From a checkpoint of a small encoder-decoder audio transcriber: encoder arch transformer, decoder norm layernorm.
Rows from block 3 of the text decoder, named by matrix and row number. Rows with one number belong to one neuron. Each number is 128 + 24 x the weight over its row's rms, rounded and kept within 0 to 255. All counts start at 0. Numbers have three digits each. After the name is the row's rms in percent of the matrix's.
# fc1: MLP up (decoder.blocks.3.mlp.fc1.weight, 1536x256), inputs 0-127
# fc2: MLP down (decoder.blocks.3.mlp.fc2.weight, 256x1536, transposed), outputs 0-127
fc1.987 104:124105099117143148166104118151120186105140104148121080148150119110127157079075115114160141118093136092089158095104157122142144144148106091172124139098139097135098132157112152099108180163113152140111130141154155169113115129116120132121140087121106117142137150162115110095119114109147109071133111127111083167165136126137120108106149143146106113098106100109157148111089149116134145128117
fc1.988 102:114147109117180121163157122104163142124149137103103115157137108138139145163092183122111135130126132156148125120120156111111126131113115122132088145117130116115108112122120128166138167134146118148083131121119092160103108140099129136134081127106105151148127121138118145138114108127145161140117121133116154161135137122179114141158162167192142125140134134160147147160164131116122127128137
fc1.989 105:150094088159138104129126096135129184086143131132154156158110117162125091136144124116140146120132156137142136123158124168158109135084138112105139152110159128131123161147159130111153104138101143139121162119079150136125115117102135145119132081138178078103131068141180122126127112142135136150140097144103155167139117150068123136127084129152109117131124139113150146084157133116149122141108
fc1.990 110:105131136138100143159157140089101151118133120117122130151106115153149172125087088120129165106140084118099133154099146097120129121132167121116106109109122116109111117126129154167108122072104118141114085157095125125129093143075157098123129133165112125120103083169130161140106080124138143098113104076070153135136190137121137166115104131183156094114139143143107153143180138103150145130166
fc1.991 103:095148129082135109112161130125106138101151138120118148132148125101161124134140130093095180135141137154131189126097164164056127117119150096122121134092141092132137165125135117129107125126110109145097131148141123121123102143143081141110137105135134157116123084120121136184120112142125115148101117112125153152120132111156108091130124168144129115105124142096129139156140160136156170109152
fc1.992 104:129131114169102115151111086073115148156143112140131153141156101103186122051085152104155115123171104090158119127136106109122143136096138067122152137121141116118119108157145115120130133106118167164123119144103104143081156119140135151108097081114111135143144127100152111141099141118118070130139099116144145169100155112141093119156146172130146105145167115107126099122109137134155132123109
fc1.993 097:146103151089163149139096172134126129119091158152139131130166159146107116131108176137076077123131104132111144114129123129156137127166146144149146153120113076137132124143121064115096083095085119199158144127133118165135094187176098153134124122131125101066099116120155160121116119095145101113128120116131126155134122140141123114110155142108100140109103119135131129095136157141159135149155
fc1.994 100:093115112123094119123142160130143149136148128120136150117177082161142093140134187105140099130112145119102126139121140167119133128107155112131143100094111156183118143129135150136109123158156142132138146144102112118105137201161091125052158062136097138137107086118164167129165141184126114107111082141099104145156150170116097156133145141138134104158130119109138110068136144130118143129123
fc1.995 098:138127084160140080158092161113140134103166093166111151143197140109159126143097111137116135064159113126157133133128127156111155165073143091143102087099143124145151087133151092134088119098092159112114107126132084124095165183103121123117083118129112115145131115102147121137151129137118123107100134134129131154107133158144151139170131129135130101121147171141116160111109135167122129152141
fc1.996 100:098124145140076152143132110121144155136123093168171121126106106178113120099112165145128089121119141114098127104152146100110107129116093103122179097157111123118113123149131174144116144142147156171173121139128145140102127122134138143070159107128131111162112100136146094067132117161133112109114100093118127094089105117138100119106094138161129140154110151164136135093144155098127162103129
fc1.997 113:105134149129108122146176120098139123118179108184120143115106118140128144142104103137108142121127114146118171127166134140071145144128136150136096104124142126112134131155130082167091121087121133072123124140096114127137126180180099127101137092139140162159090118148145174146148111198141123166126159122095111118123157081100141187105150133143108138142153141131139150172134135121146122111130
fc1.998 102:069106093125094131141156089129131143130108173116141146141118168127165168148115128139118168118145118128107158133121152088099151172128159136149121103106150127154139129162134160134101118043121116178138128129136093093107113146142117063155081107160125136105125141124168108093130132142141132153116086129108116137113149089103113112150117121165140107110117111114176116128148180147194138141108
fc1.999 096:122144121114124143168154179121125140128138134187178112163143127103182104093084116126145108098119154111110108115090159119145100144128143117115136171141111101141070113139116136140104173179164091167126124132122129134087105157133111141069136104129109097138124081102139145111085126134181145140145128118136136141106152126136158149153140153125146078133150144115126118131149117149179097126099
fc1.1000 100:100120110151119105116148148110136137083141171175139105114120094107071103109110158113114111112184115102104140121134115125122120158090135086135127128138101106088088153134140172132107119120145122159121136127146120088112119101159143108083126082133114167164125093145133129149091180128152079121088136118129110135145149135136129130146139130169109100153121086153166173127137159148136155141111
fc1.1001 098:121135169081122142143128091106121133121148160090143154149099136100118121110139141148141110084158131170128154148101149104145107096124113120196082120133111103124088113129106154121101157117152117186118150153148185114123062161136138168132120174152069171104119103124145136138099159104169100100115109132105143104128131159110143119107119155152121132131090108073159136105123139163112143111126
fc1.1002 104:077175106118134130185140152156132166122153145132135121120123116120115104129090175123138137118128147114135137150162117108125135144079142124163127095080128142131154061204118133183103122094114148131103127150109148134133123116121152126150084120135109151119118116139142136116144125163162084135088079153143184149131166144180139128150127158144143127109130096124163138105153118116126142086091
fc1.1003 100:103149109142107178102142147127154150147129124142152131170137064130104103098156128099156099078182133124130126144097152097164111158119143142163085120099091110124142142153138153165076147109126106145136161138126137125109126147148095178075111116094131146131107106104145132153127104103128140148110074157113108095117136134085085157093128139134118156109156114093159132118135124119151142180110
fc1.1004 098:125127152146089103126155155115129084103105157170142149098149111126146115110112169133185148114129152138130132097178135149141088126133130140116102123143125133107129097109154151152156128159121164125102164129123142166137134150143083172115131132141150114139088069109098121128096124167135158117115129156113152120129118116157065120119164173120139125112127136102137109145143153072140120131133
fc1.1005 092:134111095142126095145134108106116131140118123103151137120127152148152136088111151093186145107175160106120103124101101134097109105123163107130135128143134102136125138139141121122118131132163141130131152166124122104095134121150117091114117104121122163117091080121109165095143106126128090078145096078106130128095124106083090102092152116123132118157177125121116084162117147111116166142110
fc1.1006 103:100144128165105103179105155057116134151141141156114111153099128139122096163105122114105170128120106135109156101128101144152126142135113121168137139130165143120135111129113111106117170120108137115142107103143090154109113153116103141132086129110123150086083136154139146145146088138143145129132124115105114129117163113139143163143102076139128133096140157132139099172124124134149132108146
fc1.1007 103:139112100120098128146129095085063122114142122131166141098117098155134130150095146127126096087133147106125156168145137127122090151123092114098132098102164125159107129118106114132142159129151109185145134139111124126128136159171121097097135090157127109140138134201072121129144075116103135135135108123096172137108139113107089112136134111134141137117120125133157116088142127119162136148145
fc1.1008 090:101102111138115073133149099149121152114134075101109147119115161128130094082121149102105118118148110082142163087149118083121099101132161157127113136143130132126154125103142119147126126073148089158155137133137152139130101163131098099129097137143128160121137113134156166130126102144165116119103133114095149136148106119097115187118121112153157086165143143111123136128146104094159110137100
fc1.1009 096:090135141106146135135152125119123145154179104151105137106164122114137115108108171140108076141149096128097125124114163140137155162120142133192125162135105103126163129161154157136131137091117116121141130118136137146146104157110189136114077103151128138150115125130135142133107163152146133094127130114140163099128163144142162141154142148137146092168124120078126118141110082120158129101144
fc1.1010 117:169072119147089164193125161152124150120136156144149124160139128140117153152139136137131146128125132085091096130092188102080076151141124115183109143107149132158115109137103108170123179131118091162111129133089148108151146135160117132150127125099130156147119128106111150061109117132122152144135128104115160139110155147104117126143116141136124120129116110101148142149125168119124104146091
fc1.1011 094:088121090143112117128133149117139182110141134116108150103155102124081144127135121063106142123164122092097172098150124110142091158115161124106159134085107111133132134144129084114133121125146155141120121130147116133151117148131143108136097133139127170111118053139139154126143144129151115125088080105137120120129194127150156123087151160131149075109141110143136115137147130106167131142105
fc1.1012 099:138095138138106088145114103091125140115123172112103156137134109153118142104104139115138138127136164103135122096101095139103145111102130120127108153097138124152110121127148133118165134129126114132148163096142162129136151144132127102137133096128156122119111126105160153143091156146122149172176161155128136154105117097121117133096166126118107101136107173119132114110152175145124156155092
fc1.1013 100:108121083107137125145103107153150146108135140129148116104125095124115140111099156116156133139092124121116143149096122135157102221092101125186162084138180091144115091138112106122120144165137134100124126122117120098092092129115149154165139098135071143125133123098141154133120129142151098131133165149100150160111111106156128126113109174131121148127191130138122120096116113112148178150088
fc1.1014 104:133135117096188101111112110110120134151126132156128165113163118070141136035111143126112131129146095093111139126122113145162137138126170150105129127153115115112119097162138122137151136113146147112147167141081088160099112094142134140134118112155108126104106104116174155118110088149163101113139133166126151121121097104171085133129141163132134082160163127110129114128090103124140113130119
fc1.1015 108:097114107111143101135129143131160130192127138121107151157148099112124137154116141133087146066178145141148121082149124118145148164093115154104082092125111119164129169118156132120070103139148140175167107120177128114119098125105104090090111090088128115144130089142155133096149150156155147137139082171099165156111139107105131157139104136188120116110113161091152158108163139127153149153145
fc1.1016 102:162130113128115127091186130120134142104162125135104158118120114166170109103108154100107180108140147139139096127107164105137137154113191119140100141126074111176114120151134107131120111100121097126152150128148151152096079137145110114095157119128136119116117066172139165122105093121134095191106087102093121162126184140135084144139112103166081118101106106094152141141134160091132128129107
fc1.1017 101:125109125148123089132147133113108097122151166156183112179169104177119153123118182141155125116128134130110129137110107131121141156135129116133085132061153074092083066107112120135116155090135122152133137132154149153129138185142114103121117100132107121104078137119127123124116170138152138073152085145089119116090151150169103128118123135129144141156136085119138142141127124113172161112131
fc1.1018 101:119142142147162136111145158170130130109104173123129135154126149166106120130105131118060098115130101134140100101093112148147095122085148170139095097146148089127085108127126127122127129145148109139119140113138125137130079143150116141124107107130134127117129134132127150101096156134156113108152138171085155147152131133135133146125136136151114111105132159114147118100161129173124108069162
fc1.1019 101:090117118145124101153154106151147169124133179117114099080129090163166115110107132075173102135150144098139167128143114167119121119125156086153106135088122122096138166109168153172123124134121121117102138128130108167115076144133108166082153101094146187111147122106108172151145141093150124102117159115103143142128133117139159139132146154136143116120171155116179143149132099095108105069144
fc1.1020 098:120133149137176083124152126084157147123160139115109135159157102140116140106115165119156098104158128136135126096150155097152140064105125138131072104056142146143110130118095146168107141097136123144145124147121127165126096154132076136053115070153128135125113084133148128165155149123157149137117074113123124105131132114111153143162128146137141113150146157147194133110133136075153171126100
fc1.1021 101:146111144120130097109144121104139136158130172160081147120109112148136143128112104115108130143097144143105139095122150136137120153121110103154164101141146102138114126112118097118161135119141117122137136149129152122077119112138103075135097103084110132093127139131099119115124078122139140134084095148145145134102107151187143147112148135126113138102141115111138160148118142149108082112089
fc1.1022 102:085163141145124130119146122119116133148090089168120129143093088150144100108108148139099145158172114127106137118068118104152137141143104114086171133114124138168128103143188112149151136119174113118113139098099168110116152113151133115091108129142076096116155142128120129066142177167148139119150136153139160118119118145117148135111175135141132105118121149099150159109146156141125105127087
fc1.1023 104:141091073124160133164142096152121137081178159142082163153149126124116147141129153091159085131087128119114096092108135159156150149138086115099157123129160118177123101137180195149121129096148108176081129127149171107110113126092118183073106096142132141154105109102138166144137125118144148103147130134110134107117148123153146121145138121149104131126082150135111150110099127111137119094168
fc1.1024 104:101132090127099148127138121117098135114143123104122081133148116118112128128180110095109162126133136104148087152115122142194109149129118089133133105133116142135103106130132116121188159123157152119130167116173115134100125131176148128120125107138102115148167122088168141060133128158123083101096144161127149140130127141154140127156103133110148142099144112179165145153162123144117156121121
fc1.1025 102:100112116139097103123153117102085154119130141131127139118097117151137105130144158136114143097148148139103130080090122129167094108137120123158103125145116149191103108130083123141162160091122181127145136147136136140113089133131173107110139123128136107105151099180166140137145095147122052139098096147105108125141142131161101152139133128154110100105088133082143133122153147145162099169104
fc1.1026 095:112095124169088153104131155127145133118112126123116167093118119111156119113141151139149138136132127077132083100069066095149102116135154103118139125111123149140140152133117114131107163073154094156138146107170140101112137130142148135134130176149086130123122131168171152122145090167099142112178114141083132126117140131082125120131175123145130140114142139103136143082161120156130116113145
fc1.1027 097:110128084193085137144117164164094119099110191110098157149122129100074131148113159108144111110142136142143138107125140139137149099100149109152123128151114132142131109127091121125131164133102150113168150127169141132142113134156110154119120126139102135137127074111124108089178129108105133097124096142115125111092109128109070123141156130140140116141136119134138127163119171126124106102136
fc1.1028 104:087134130136114120163142118128114132108101126125078137130106126134134133146128155133112098103157155093116133156164119180153173145133152133131137140139109135135136100141105151188145151159151133142153180146167104151131110134146099155091083089090111125124077091126128127135075132114191078110132096147120162115096146104160143099119130133148125116159129154076170094107154148114139130142095
fc1.1029 104:141112083142131089189147137129141108122119118094145130133132151182123179107114130145110162093138106149124098108117157151130083112133070118104129115112122129137108103165129115132102105124110151133150098123133106119094092120117110134079082106115109130158105118160152142114148089130122149113147104097097142108126160081134139133161130165152117158099146131131139111142152092153175107128128
fc1.1030 095:099124123112110138100132128108143172105152118197099122141087103151140124128112147083102126115173137107129139142130126127127081147104123113177107128102112114130118145181149171121127150109141107154137119151162128147110101144141115134077133086118089156143121120155128160137131127130098146138083079147123134129156123120169138153127126160145120084141120133132143172121162140111159160153119
fc1.1031 112:108176138173105172135130115116142138130146103098119142139122119119100117137088120115161152153133090125135140128136115169114138139118108099112106111077128094157135143144140143147123117056155182100061151157087119123127121114123161150169118117150133119149105156125135165131135088136150120148134098111080174152108132129143130129185128113149107125163153124118099146134163123127131130116083
fc1.1032 097:132158137133128157118140131094168157136123120162132129153120123142143128132117146108092143078156145097100126104096125094107093124117131117109100082089154127145078109192148148120109175106089108136103102101134143123087123158164140096151126124145117190123115126099109149106134158095155110154125109127130164123120089109129137130155143140134144085127121093086164141135162145124134168123109
fc1.1033 096:093137126154126142120126138129118109113142142138151125124090147114124146128130105144159137123126148145079127107118068130101159112168106130113094139109116104125114133112137146128105169091150145145119146164133168157131110137114124153079080117130178087123116164146106123177089146149183142081081117165109139170148098097154105130186118144135126123142102089116115121133136155123166165128155
fc1.1034 099:148163097171125147146105123112154125112146104160125150106096170161129139141107128116119172143132114121142118132122123086178130130150102115145150079132060099110127135139149137142081148106158140180130102132109099150117131155135144172120119112140136123150124113146129102119141160126115123075116134132120123140099124129099127163143097130120073109128101094127138146139155108112145168110156
fc1.1035 100:068136119148107129114126155164127126146106111110145102130112112142126103137117147117145091096117186106144145117124121097169098149149108131148097134135138152123109124083125128109099162092113109156113120128146150127092097129152161119138112106182118119099162107099104124063098123092174109089128135143139176137122115147121124115143116147139155124170153150110108130157149090093129080135104
fc1.1036 101:113124097158142136124129134142092106074108154145131113155113102120132122120140114124143177107125144131092124102145103114093153100109097129132100121133081133129127128143159130128104144153053196159158100127155149177112105092137152180073077095099123106161147127124107105108132111118148128157116122137153131130106142113140107137087170144134113124105126139162143113127147123098117125134170
fc1.1037 104:149126075135112121140106155110152113141131127182146103134125080159132141133129150098179156125185177122114146079092140131104143123117121148116094133100127056130116118148126144126125159114155107130106132100106126145095071137118089143105150136142155095170119088124152117142138136132172091147144090150107127144117173109168104115134119150166104102151152116087102127166129155149166146135106
fc1.1038 101:100111122133128144167118113107113167146097128197094106096140152126138099098093127117106126139151141112130128158132131145119123127119112131092140102127146166171110106165131098115085130118178151090124108131112199150113173117107133111127117113135101118108123138120133141105086124185143114130110156129144134107113118178126171133146133154153129114130080105128134109117145134082136130115113
fc2.987 117:128104096077150129112049188155146134127157095112147130159125118121120142111130146145131105112125110091097130122132136131165111130174156079103117178112156139149109142093170139116118118171117143124166165112134159183121073139095102134151102145158126133129095131159073088113101108103162143090159134112134147109146136116124157128150138111143144097088098137165126099147127111085101134139084
fc2.988 115:133093139114134122123121132165169079147163119168140114128124166136101156111124148129091117150101121124116086150086116136128148113151126144178095156151158143090128106108105132124133156102089113135109149123141124101117091153122160131084124159152177171173104160143136115126125127129130105156122137174131139120177155153134092141152122127106089141096153143139148100116125169107151146146117
fc2.989 106:147121140175160138091144142152116120074154127130113128089132166124136070136139105081125147124134111119137157178158118127110139106124141086155128112137129145136142140183131128112159120120123153127084129108103116160134159135099124115160153118119200152119128076109120117144138101144124117167133150072091109122150107119133071140104157149143155162145129098115117105144113090134107105142107
fc2.990 133:152155136151074149135157146144159130109159120128094142126108147143178161118117122119101120135151193132165115127147132082170175121132135153097146105099114132109118130118123100096119118108140089113141103136134115089106090118154143094095168121136100171128136127177150156135134131081092105147117141140111108138133140154139080156122137099162101156129140118115142175144183105089169126139092
fc2.991 114:085191136120096130089126123092141106134144132142109129132142183107107126124146135070124092133123143128120131140145128158083136133153113148099125080129100138142153102150101083115110095123123131090105170148128136120115108156152153130124120134095132144096102137133130096127124139114124119130128138143214155143119139114095151137097120120134131141131125134096103116102140126097136143107113
fc2.992 102:119141121129115106123118130082119162137174129120142161103135087093148131135115124132107143142107097097147141096115110078100116163131139137096170102146137143152154151130143089112150148103116076110160109121129179159089144108121127176133101099099160142124100078131099113102126131157160174101120119124111148146125151122116112095076150155151154080126140121154104133109129154110143186105094
fc2.993 100:147137183133137125167094114145104107117094138095143136107151179136094114135151131126074135137105107124146143120136136146120137114153137182101124173124131131116089133128142144131131114137119099125132146166126118181158106164166123110109117147142177126096127132141137127092118113136152095101132112104150065152112111146157148112168120143133103129105117107155112053146117144112141127142092
fc2.994 103:076103106115117101127120106087153099143127121136138149133151105118122143130104193127117124108112125142102098107118129153142106170147161152117157119085113072141122102158114108146169160129121124131160115115159153121113116166152163127099104104107076109130124098126160137094105159152142110105097075114134160143131178122150088130143174169146160096137112131124125083125109158109170141115095
fc2.995 095:154123174105119162090132143153125105160114177113128155090111140139141128121116114137143099148148134150172127126167108111120111058162146173097124144152122107109102158127134148140132127127192109107100139156112131120155136112144137115108173161127126118112155140138135160131130114096123102145144114152164154116129146103081138102122127149137111162138121098127125111132138135154141120075123
fc2.996 109:145133135095116164103150168123148122160122106165132160107102141141119178085145144125103141135155118098111095096137126167113162134109108137153124125104111170144133132208132105090139125170134135148150123121106136094146132129168118134131102102113124139121122114174171132112133090144104118126147091092110133092107121157143091081111120138130123113126106127149125137141153149122148137086119
fc2.997 126:124139147081128093180117103069104091135150153172121140087134141142117151155132126138121114101145100099141152108174141150118133103117098116128102124162160145103133110173105114153123101097123113087095167112137125152128128184139093114144105109125114135146095144085101123143155137143108118168124162091115159173117141105116131180174094127117131139115160149121153157142104174117125138105134
fc2.998 099:080122105166158147117113087115152097134144120125123132135095133103182123158110137108105118136131117146126147113116117115143136164154105119151127106136083125130119141090113149102122133133168123129108149105145093100154102185165141104136143090158157131144096097123121150111150148199134137101142107133110111151085183092156118140115127119163166130130099106095123133140164122183166165073104
fc2.999 089:136125145093160116101086124135110179130162156130163137106116139157130149118112154178123146102123121108064106136092126126107079106113170061138113173102129117120133122106132100136105151152110123147119098105110160119139116137105095138099134098119120120145151107129098101147101115161171132155160114142132117113138139112110153127138126131122136117118122129146157122161128154110097112109150
fc2.1000 089:106095085123136085089162106131125172123122180126130153112128153171155136119138165138111159115156129127125104127122113155109088157137160113159115136101157104151127122105110137114140179064107087149136124112100127115137154136087152128087126086153133138143114107124149099116105147132119115149131105179101147136124175121124120146100126159142128104126134135115164123096133145130152146104126
fc2.1001 103:162106087171168129101120176148159125071104111150160100093149107163152111130111096155130122137116157111127115120155108150153087115132152114113142107158148116150125119139179142128134138106066087113089165108098128174120130112094124114140130147126152108123112123129085101108133098106150155157100163093173125140127106097146097129106146130147151095138139104137116108175157111095157123166106
fc2.1002 090:130128127132149142120146138089120134128112084175132108108069171144111091160074109141081124118161106163113132168097090071121136116127174126171141148110092112091131154134143133138137133118132126129111183156109123107127179162132097123129099131132171092112078126097132112120150143172135142108108163140114149154135108130088114135107154091165103081141089124116144095119132094166114119155159
fc2.1003 097:122130137148140147142130099125115156168116122100157135162093126140128108165089097129122111111175155136147125139118150097152110141130145122150083132095098133085149123096122152145113126115153168158177160201140146102171121131131099099106113075159120151107145126131136136118131117184125110134163087115152101105124137126090090100102108113116154107129140081142114116145159090172120117106120
fc2.1004 104:107144121145126151108152106134121132117109157133117117074091125109128170161115120116153139095134158079134134097142167168142120078121105178111118112122139130133156129112127129124147128105133151161058167129115089131115137125143096130130121117149130156116090100123123118107136153134083148141105120161107126126143096099114126142120135108106139120132141127108154089138112140147109111107119
fc2.1005 100:171086124151122136124137130142117153144144107088150128133128134120150125113069121141123129104074140085125149136124097126115118117189119183098148131174182137115118120101158121111143123098127139113139119150174171132170128126083129111121118154149164153168119089134106126098104125139145161105164186117111155146146146121133108110099154112124143125141112125121090108137150124120101150140099
fc2.1006 105:154109154158157120112169096126119109079115184144113141076119178114131117172159117124098100123143123148135066149113157093146139111110118151138118149144126121135130121083131122174168096096138120140087162115143116096151130119161136112148132124125177125122151126171142146146164084126108118138080098153182107137124127129144151131138141111108103155117117130087104116088162092151130126110114
fc2.1007 115:092162129130101140147113081132122079153136113120111121151074174125095134134161148062123106128133175137144163124131116076112153141135117168120116144119125161122149132157112145144159110102160145127115138143142131095183110207190152098126126097163089154113109140140143135114138109176106092094160114153133155093126126092138144118148096112163151119114097102079142055117170127127139143095146
fc2.1008 091:120099136122146162101138112126131141141150135116096134104112106119108091117118108172191130131159131098084108130123098094099119082160121134099132172150126159150122102106118129100140118142102154099141143150150150156187117145120145118116106147136138171147141135150118114145084124132145137103155167113128115124145123106108144103094135090115099137121151133147183158129180129176130128113078
fc2.1009 095:059123170141123111155129097103122134135145124120107116105126100100103145129098149113165078123109124125134163107141140139160130124122098155131134125146135136142139118108092145131103141137188164140112160159117140122155123123076095107121120075158088136149143139110109138125101149169147112142155100177076140165136144098084125118119084112139123122124141087156113134120138113138145147156114
fc2.1010 116:100123129083105125178065131130113168122139150119134111112140114177099179125131165166124161169165152130109120129109162110088107133109147099125101181095158121152110115123106112142112138176138126138089100124074141139170145172088114144103142084132098168129155121167095121109119140135151112125170105142137145102111108149160108097119114127140143146121145116087118174143140155117079114106105
fc2.1011 075:069160084092132141134129150109125147101164162151111121131126130152101146134122130134135117145145121130104157113094103166111119127102138108138141101094086099122121129151136123162112171135112156143097109108135121117128104156120121181119107104118100125147115129129102145138118172158121134113091105093113118125137113134141101127160131162132123123124135111095141123204121159138155086090145
fc2.1012 107:134106164149125115123109098110151164086119111122135130125164099160120139098114148144140129112155123128100110110091129132108092090120131120107143135125141100149159110141113127138100150086126113130098078118156163115149147124154096125111124132147137164127145133107120134084128148125149097117149143146155171117113131141114155156152109117088139109163141136126100114149110118129098102126105
fc2.1013 118:099154096148118172125152134124125095130133101158162120091126089137152128105142119109136128150136131079134105103093107080164172107107104166125135137106130137167065097095134105116096167154097086098134129118117150171145093128091108092135154123146124157127073126125128134112122122079155110131126106149156131130141136097124119134179138126139149101159173146075117130143122150119129116169119
fc2.1014 094:172104132168081152135118119123154143146124116133129106085140135126114183125106142120101155094166135095144071106124129098121106114157140132151145112129093126130136132104140140121140124107108098128147112110138134154147158150135149134101123102104138152096114153115103112115138125130121112126155107076122099131131131174136146129111119108157131155141138111168130116155176136127137186169093
fc2.1015 108:109130128145154120074130110125133148148103157127156098153118139163091175168172139126155118115168156105126130145095131083152121090130111138156071153117142149131127140073119124138101157106163131174115138155124143124137128143131100085128120090146094129145122114138104114176089105167125128081148102139151096171114104129100128112102079102120136122143138106118144140160166096168142105122144
fc2.1016 107:135148155116114142155151161176146094120078178118097131104139158151167117183168099095091110154110144162153128170127139153120166115099135170158103118174103112106101126098081121124123123133115076126138137150145116124121160118159103128116152141118135121138162146157143176103148125144083083116090166112118116138122123118142093117095136120132123170110099101103141138132128132162141094108127
fc2.1017 096:131115109132157106100138114138141145092093125137135100081090116077153142095106128142182186109150135133074120157103117127095114100143155160167153123142152108147104150111149163103129101089112090146077108112103122143133155128168099077164137159139137122107152123108127136125125140162164124098117110114124129139127119186156168147099093102144120105156163081184156128149135090130178152161157
fc2.1018 106:121118120146139114116150149153097128101138098131078108115115117138092083123149121141099175113147124153114142102118089138157108120124172154137094170134121132141101140122138149160154149119113165148159077094090132124110099139131096149154115109103153112128145124157111119138158101143187139100123132162146135147134110138149135100162141145123062122116112152141134076130141118150149109148119
fc2.1019 099:111173128134106131102155146103117119127117133134125118097104131144162137137104090097106145148118114132122095170120118120092184114089155123126107112144092116109118144092103172097178162094115138108155122149140168056129182152131161145131167143126160132117134116101144127153151173128118117144109144134128133150109079113132124154096124160133116109103138171146127103138128158145109173125129
fc2.1020 111:129140113139150131091128168108101146125096165139117103110135146118086132132141092108173098141132123136121109183079153102111130119133129116189087130147117120115089122109122118127128126105157144161128143149168132102149151079121108110152143130128096113115150146112097148139125104193095135138144160146153146152104129137103131125075094131112120114136143114132174112173141097141119094157162
fc2.1021 118:112132157134118112134165098162113142115186076087103131114144161131117152103142098113150206106117070147087137111108170184106135173182133138130128120103140180135151127167123089111124139183123111103134139136117148121126112094155094129080134119111172116164142106133137092143125114103144128169170139108095146147122129125155112151161124103137152143126099132126122162129139124102149134123090
fc2.1022 109:122139105142121146119142106069124132115116094149115126117164100119151164113120129149111143148154121117137085095115123102145109164120113141152147081098110128127149131121099108126114147117098080127096114106140150145110102119191127125121113141123107095140174156125107118079181132133127118182109105119087175187121124133178170170152097164113136117142146161122162156134099147106139081137153
fc2.1023 126:126101109127172111184124085133149111127117090107098174139131133151102138141111139123098144144103084110146144153172103167136161133139151119125139138133159190123139139132147161137127112185140130140133136125140147135083083163075152150112087137103116102122085131156143144166112126136117135109113149133132092108111131081131133149161167112155147139146138142093129126126150144100143150123098
fc2.1024 111:103139081139114190145150123126125143120107137158118146130136128178145099101139104110119160157125103112106119132116119125104173154104132091144121152106106172157137128101112113079133194127109106120127160079167140158077107142156126145140108129119098101151119159116147124097133137116160116156145120138127117137106111129152152149100146084102099116154158158102135166114115158129097117154100
fc2.1025 102:136134149139121147122134137165153136145108126123113152126125191148154116143159119115109143121165114136134115174140116125144147108116139150145095148147100168124128086117122177151120105125155103120143079113129132156074163119157110112123144113119120113128122127106104155111148118133104114142128144086129104155107113153109137092132097088130104148128065094084111146126165084141165110171095
fc2.1026 091:130134137102170124128106118148088123112099123153195109122148149138112097151141120144123156127162099147124133125147163191115126126093098126151113192135138151099113105110134121146115125149100129112108183140110134122159141098087139140145153139110158125157141139121123123158131145091132172127141110123152110110110100138189131142122084106102115129092129119140106100148104137139110130137152
fc2.1027 097:106124090141095160122148184142135100119162190136115137113134130149138143108123122121143146136137129132158114149110144128123092166136143082143089150133133094133128140125117119147135138113138123143154176098118123135099103097161103108132128121176091140119115141125115094091141115081097176124106111116135160141122136126117130133106126165150146116159107138099155104177091122168064089126121
fc2.1028 111:110174117092141086134108135121129121157102139090107132112143135170098136143112112120109158129105129120189093155153130160131153120080174111140138142141108131124157139128146095135151084167139127112114129211127148120139115102130101155117142146071154132141124158105131128127141162119132116128078112150137097139132101113134119109099142162112118132106135127163171145105130114136110165119075
fc2.1029 108:132160091105116131152101167074161096104136099170107108137130125132113125124123142125163113099128165130131162158185142175137123115113127082119101109136145157127138133167142104154102122165171146124144096131134137112109099128140106143155098161125090125140119128156112150121129124083125194125126151078141133070119141147133163162128126120123135105125141133157148130141128137101154142137091
fc2.1030 062:127132181119072153112120119104104109144151100121111147087110135127120155156111142153109124089148119122076142156133133113094158140180156129082122171124146114093139124142103129124091085106153069141094151139115153121158141168159130114142125127129130160083156129141147156176084148156130123140131151163110117179127146109103092139152151152142137090129114139143139163142140144070151158125120
fc2.1031 132:101160136126095148162131112131130115107142095147109131110122147134132143121122099093114193157129168114131143141122104124066163123118128085148141104091134136145182101171131126123170066130109139109111137091105120117121129141111108136158109107156131106152120099104095136119149118120091067115146162099068146146124090137109132158147097087149141147132100158131113145153112160129127116139159
fc2.1032 088:126132104125125127146149143117124143117140109147137112098165105132159132066098144111097169098136142145128162116143109135107132134143140128165140115120124148084135103149153130148139174119090097101108134117088112109124103111107099131071107137154122110156090123124148107131137105110143161144127167116079145162147178135082100138111126126188138149181140106114108161128143116137155124148085
fc2.1033 099:089114111149127155143089172082111084089159113101105140123118134101137117140132105076107158141089124128129111155126127126158125123180131060131127100124165135112149121123133078103131091143105136101145157088113134191072107141125139157134151130140203131080135100127126120144093150091157116084126142097146085149153127164128114139130106095157122126083113136164127144115161147061142146124144
fc2.1034 095:131074103150151167112136114180132133131129150179126118114084127126153110157096113156146130149154072129128179146153148143129161112100126111230093142119156129165132132097158122102137113158100128148115122110142121118174116146115101124126110133136162113126147128104134147156149163136148146144117140093116063107124147150149123113113171149105129141107153100129132136136146108105101087150159
fc2.1035 114:144168148121109110101136142145130110107101112095074114114115133137116126156125126135161105123104114125133119144122151171087146087124127118140126106142121165132120195113059113116169114131158104112122143153139102111128130110147134107169136142105099079110167156134147113146131128148118145144137169093140152157101129148138168168131143149081169137141131162112115168143122170124108106146135
fc2.1036 102:133117150160147147142113127125139123125165113121093132150142125120138156105117106118120104114149116102159107101121107078131105100193151145092111154140152153103120109119100138151147130105110122122130139082121088104142085099126152115080140149183135097105090120169095173141098158132127163103145138091116155125138115143150158108148074106129127149125103110142153110100165155126141107122126
fc2.1037 107:157188125135125157138161123087112140148131162147152081115133085119148166135082154137143128145128083106084121181101126112110179107139150074147135110124108131116140152114121131131140125124143132106112142096184085140108144138167132131154127161145118118077176118142134087151128145145144105136113104140113112153122139148128135115074141106105147094120118169146145120131119073128113102091107
fc2.1038 114:115125118139153156148104101098138134127138079155154117097160125152157190108115177137109137142109130114164075112135137126146137158135115114146151092116110144135153095130111144142133136138094094118104168106133182171107150112137113140134116121106122098124135128083096089086145126127132098162143100115056117135138108144169162134170126124110146142149128138148119127154087161071103101169131